config = dict(
    arch='dit',
    model='class-conditioned image flow-matching model',
    dataset='single printed letters, digits and signs in grey, bent and noisy',
    train_examples=395000,
    image_size=32,
    horizontal_flip=False,
    conditioning='class',
    objective='flow_matching',
    cond_dim=192,
    targets=['character'],
    num_classes=73,
    cond_dropout=0.2,
    logit_normal_time=False,
    norm='layernorm',
    activation='gelu',
    mlp_ratio=6,
    head_dim=64,
    fused_qkv=True,
    qk_norm=False,
    inner_norm=False,
    moe='expert_choice',
    num_experts=16,
    moe_every=2,
    expert_mlp_ratio=0.5,
    experts_per_token=2,
    shared_expert=True,
    patch_size=[2, 2],
    layers=12,
    width=160,
    positions='sincos',
    optimizer='adamw',
    lr=0.0017,
    beta1=0.8,
    beta2=0.95,
    eps=1e-06,
    ema_decay=0.99,
    steps=8100,
    batch_size=128,
    epochs=2.6,
    lr_schedule='cosine',
    final_lr_fraction=0.1,
    warmup_steps=1620,
    weight_decay=0.2,
)
Rows from block 9 of a small class-conditioned image flow-matching model, named by matrix and row number. Rows with one number within an expert belong to one neuron, the router's apart. Each number is 500 + 50 x the weight over its row's rms, rounded and kept within 0 to 999. All counts start at 0. Numbers have three digits each.
After each expert's rows are labels from the 100 images, of 14976 (inputs lightly noised), where the router gives the expert most weight on average: "peak at" is the part of the image that holds the peak. Only what is clearly more common there than usual is listed. The data: single printed letters, digits and signs in grey, bent and noisy. In brackets: how many of the 100, against the usual share in percent.
# router: router (model.blocks.9.mlp.router.weight, 16x160), inputs 0-79
# up: expert up (model.blocks.9.mlp.up, 16x80x160), inputs 0-79
# down: expert down (model.blocks.9.mlp.down, 16x160x80, transposed), outputs 0-79

# expert 11
router.11:481420571552511493492473434528503490583484486525509477433452504649540440518495483580486530522492485421545546564464596528527495516470507474384470572456507513494539481425552425479498496556464411402452496537579612583505466405449464491449560571
up.0:505599463541521612425543509470525606508565406519483621567523500500524479494488447556584489573422482502489408413552462609537557544470439495397525518553532554574523511490550421467463491503505492537523479490480577474507542480517454508563517515
down.0:574554460504562545527384499540524513461514507541520413605511393439551541546512473486488437462393479506564485540529441436465599551445484489500482426546573583470549504496550526557488526570485512622516526498559537579570449558500529542479482536
up.1:482463461563516441450470555540417462468456577517557506536522470422527485485511529401478480543428512557529490472546533483509483460535554432433524414535566482472492548501466568477513538553581474586571484454516364484472537550509449547486426427
down.1:500568528566418566554534446581560519518546484465516445535510465444469448571531487516522494508529530512549552540514531431498587490510489495454473531472553588517491507435504464586492454482514560610515438503608443479446520545541478547459533601
peak at: centre (33 vs 14.1); bottom centre (32 vs 11.7)

# expert 7
router.7:446521497552469530559548512449534466584588544438434514587621471509564444496577527500493411449544518507399526579432564488493447522506475481448424598468471547559540504563522506563517474502483526460564548404517523535454486533510540436538459635
up.0:516585383437524467470412522486476518478500486430465553542511488505506572464536434514620557499406433445504461479538511559444616496504561478460529416561492534462480532501472419502438527570598527512445501513538479558460461532539529565497516550
down.0:387554533510489493470544521489458510498492510681635494460562631447468515426506485500539528492512493497512555534518573592483526515513452555459503596437507507499527491485523512547382513483454458583525489562475476466454463521527548457469488430
up.1:512488466517525519491526454487542470447493483528424462521448604539477505466515519434429466541447510529477389508488492537553502428487525605503515592434505609593453491575444582480443456464477482518400492474507483347446550503420555569490535521
down.1:506551533636500577486516474548400514445456524413428522442389539505438462466492579486483459507503591480585504571473479451523461504461514429492448543513569536619503421500554484572535518488514536420452499513535575565477526458496500545487570524
peak at: bottom centre (35 vs 11.7)

# expert 14
router.14:593491484563467506428386536454490437500420445364467530559657406473507504419613454488566483405434546564488522512542370519446525468565595481495462471508570493485456457505532525500590483512479559556508498479514539464492495506542502493532468532
up.0:577511465585532525513500461538534534551530501493473529605507504579519520436558500538433522518483463476474454557557653479572562529474493414462509435437492517435495604525554543528444416480499484631519615484473506527377534428474489442458484534
down.0:523480473443484522484451476433539459557478474574448457608527541486495456599533497434474575547449555507539400538586604534481521482429605602491530464509490472496522309531456440571522517482512563477501576425464479572528501429550518582538498481
up.1:502505502470480454527521456541480522575496473513543539519458577513507476433445576430481478538467444476481477463488657548512535592531471412430502401475470452340483417547509450533521519418570488494527523502505552540583562559469455520433426477
down.1:536538472461594522503551544494461496451448503673547476479571544514472476536535587524524540527614462513451423442519607548478501500484554585444571493501519449515465449482558457486463455487517497493474488567496469509566429476554534391472489499
peak at: top right (36 vs 9.8)

# expert 9
router.9:486585438556406585573475497546559468489537488516417533596494491497505510497480476546580545447439473431612480591466526462493512527501481571412425469526608502482520527591539500532505472563524508533517514470445522507465390483556606445536468581
up.0:537445542471564406426476489502373560542564577537502540524404488467563473468517535453461493595449436537499460581540537455474537469520505510520532519559477622494571509539410483473392469455486490419411430492549501492514516592465468531525553489
down.0:532432547391509548494465498429434454396493464619457547468573536465500508630504520573527423498503574522446464494534472566544514563531465469530489460514483490536517470561554518373428483525506430408482491550472585471409534598559457450448463554
up.1:514437527404583456433494468551469513504472529451504557422551476495564482517399529523454447486563497546509473511490545408508472495478486408578602436415598440421532402418418474423572502521474459422607486482571488567588513553535478408374443451
down.1:557537446522437554547477467588612498524502481502454489529485370400520447545525571563503493462425553506640574518546509482560586485413526431521468513462544566568508440516510544531514465411577477627446463427507515503487528559480462488490581553
peak at: centre (55 vs 14.1)

# expert 10
router.10:416551437412492567480576423557456557476484545520586475438562507455428388546404532527481518523476496446606491465560509364404513494504446469505511425470535523467471483517545477349514545547564462507517484499462575492512500529564480517525450450
up.0:549618448445472487509538531418550597462533471486522515523499502517512542488617566578499630506496552507521578583400537538563487563564510535470479480474393421463491549570526488491535460380488523541467513540489505470444455500578490505486613506
down.0:589507473488510510525500482529477504611510414519492400477459637457489408507488518456503586519485485499476459487464552615497468523542503543550521428545438487473514525545482468495489506487472496473506538488578560450495568424424432573451446528
up.1:479500556526462495500510535540483422510434588449551489511547525454518434526544552434509507373386543465535541594452570428478467484417472495518508563414544519511459515523569523522530566525446454467472542530526483483416498446487461496479398547
down.1:518406457499396544575495517626562526508495528451490523534512514429475380539541574527514519469554546474454486524576572504501558469386438570451513465538554521477506518463541489458547488500551559576475480515425497525475495597504597481593593440
peak at: centre (36 vs 14.1); middle right (31 vs 11.7)

# expert 5
router.5:396498511547476498453566475528512453503521455428560537497629497456466540570486579550492503428588548454461389504567583520578492504496445415598625361469496509415465501434518551465540495433510591483561436447461426488533587551423467550468534425
up.0:473493574514382403470520500533516524486496491558513497538526512459510410481393502412504478473481520594600473510443523392527504556597534516452404525504440430449456516585489543559541507543530451513548550463428482509546483483368478452450514506
down.0:490560469496454464427543518504519510459474498420396513553466435478488539477521587451539535503499534476499607458448483468583581510456485422500409593514494622560452457478520606533514560495543534537455527525466516493553541492495469477462518473
up.1:526524498567496482505470477468497512402497416541524524459550451558375495495484430526467552588485461438469548468431409542474495456415426581585557460557497494518535461515499494567437492492510495530509540590579531505503503494472432510520490485
down.1:536532552509467495463436523460495489523470491527537466499536521496469581614413523507450526524485498416550492528397571522557560430526552506517420594504549525437500523484503539517466525511516427573450452564563456452444533545546530489479537452
peak at: bottom centre (34 vs 11.7)

# expert 6
router.6:482472465501419458554416483416439554463537564535520563528522420563468378471548438510472538511506472536549555448489406520459461452575552510508503471517463460461425378569431447438566491490442568511510553543475580509578476560509473552533480407
up.0:549533559408453499572530493520644453429487420472484457491590593437520476416525507482559519470544542483460436360557469446466457445559522560551567407580438483570532508506510538511547568602511567487507497472553486501514456447505453551590507481
down.0:475634359486517456467452498498436503510489506495573580514547489588491565506516491611576473498560503497498654493489444503565531531468507461447496453502531526535516370500493526514464475518566506525485514557507494537508554477502381482461555558
up.1:523440431582528462465433502499479492438506605495557477513541552510472522527440461405522568449400552532573538528460568608549420538519551443392517501432487466511516552465479516597607496518548541550507489441469524445474498574488548488514557472
down.1:525553476433469520480424511479456488563484495461508319445514536513445558602532499488498510501590466468453514435415525507506497517465524523475462556521498477467522451530379462566508459521514507368466524456521378534502546548480624504477539395
peak at: centre (39 vs 14.1); bottom centre (28 vs 11.7)

# expert 4
router.4:571470508533531461442415449517549535445478476513479469430507482456537475397462528492555548522543393554457522476513353436492585471539584548429515419537527478464493381536546536478436482481479467529473531411491453451573526426462464497488520383
up.0:447541584541503491513505478473418453531487556474536511512501465470550453562484447474434405445455531461372507502427583574480424493497528535597538678547549545565458511475559466476520516483529494567450563479621510521456459509465437473572438526
down.0:525425432534541452423553528441442499456465460518615402558513572526461535584506416464519497542473499494420401534563575489450461449579534545486570352526474398446506455455547554480525480506448421459612524500499529497468481455477506473563401416
up.1:436462448537502474500533468536552521459552487423512518515669556558491473484572500456495419390441528449528548548491487562540573520470490512506420583430456502482512501514540448513563418573489542464501526519505512470387523512544595486462452537
down.1:335484620564514441467526509533587517547504508594548504438575447579470566367493536419498531472569495507478519421372571531488475533469468538612520448509589517480508523510480499570474485490509440581442515548527424556547437532503652495573470385
peak at: bottom right (34 vs 9.8)

# expert 8
router.8:579474616480557444470502467542534400483466513473559539509492517483563484492450459507525526513486474573476522525559445478574513507506550580543544464564555512424438532464448497457583465459470425567407530481579413489482518443485510433478532401
up.0:434538514383482570547544568465481520527504511479548582629503553537457539530552572465495467457483565566541548539418596470471498458464415477492457503480379501441496487539496466543553468456515510384695436570461459586452490492570468574536392474
down.0:525517496440469570546539528545401531528479496591499417486498490414554452639476385576540409503495461490522442533491392542500499493471519522419465591500528473498490424463504519455481554504395437475517500406521480450464558574450545520526535575
up.1:437499470634440526558522507509469417526466530484503521620518459532532460463475464575504401492468528633470430421512556517584460539498503444550507398456528525517504488470488497468523527558422508640485539424448503520478546553404527446540508493
down.1:531541527541490448416386466495489483529530497568489446529464443464512505544491516430502509512627460494430484514438613564504530525504508437544462548556441516529476469446504456647489608550524507485472525480542429542521575479513477557447500525
peak at: top right (25 vs 9.8)

# expert 0
router.0:582507549464549472489473460464518529506521439576521558412423510515491378481443462514496493591575448501467502455566418456524530470586548505564535462427536496497537488529486486423380467469550437435574495521501464471514508512543564520515378366
up.0:511520478412502487473538479511511458426468531519453486513530526477521619519500459561571486480527486555462489392540454585512540516462427514525505572415443473471611490462421514466537555442542472546528560507522456553494484466492501491477519517
down.0:490532518449447595548641588527438500459494470521526512454498488444492528513447467460430476510411453493580491535551420446470497506545389463556555594588460474530463456465579481467479529560523500519521503503518599606512413514529474493537524530
up.1:487498458502503498556561493437460510578577456506527497493532349538532506448596627514458541483544510510409495462527531416544517500493449501514544479487416502377520489466539525511433473415506570423622530450531475554547487549527442491487502490
down.1:458444579478485518509654472483509464471526355469545436509440353477520453503502547530475582496453512484576476519532467628439463480528440487506486494473477477521462543530468528511468474519502500627547541451537518520491479465578507549472503519
peak at: centre (63 vs 14.1)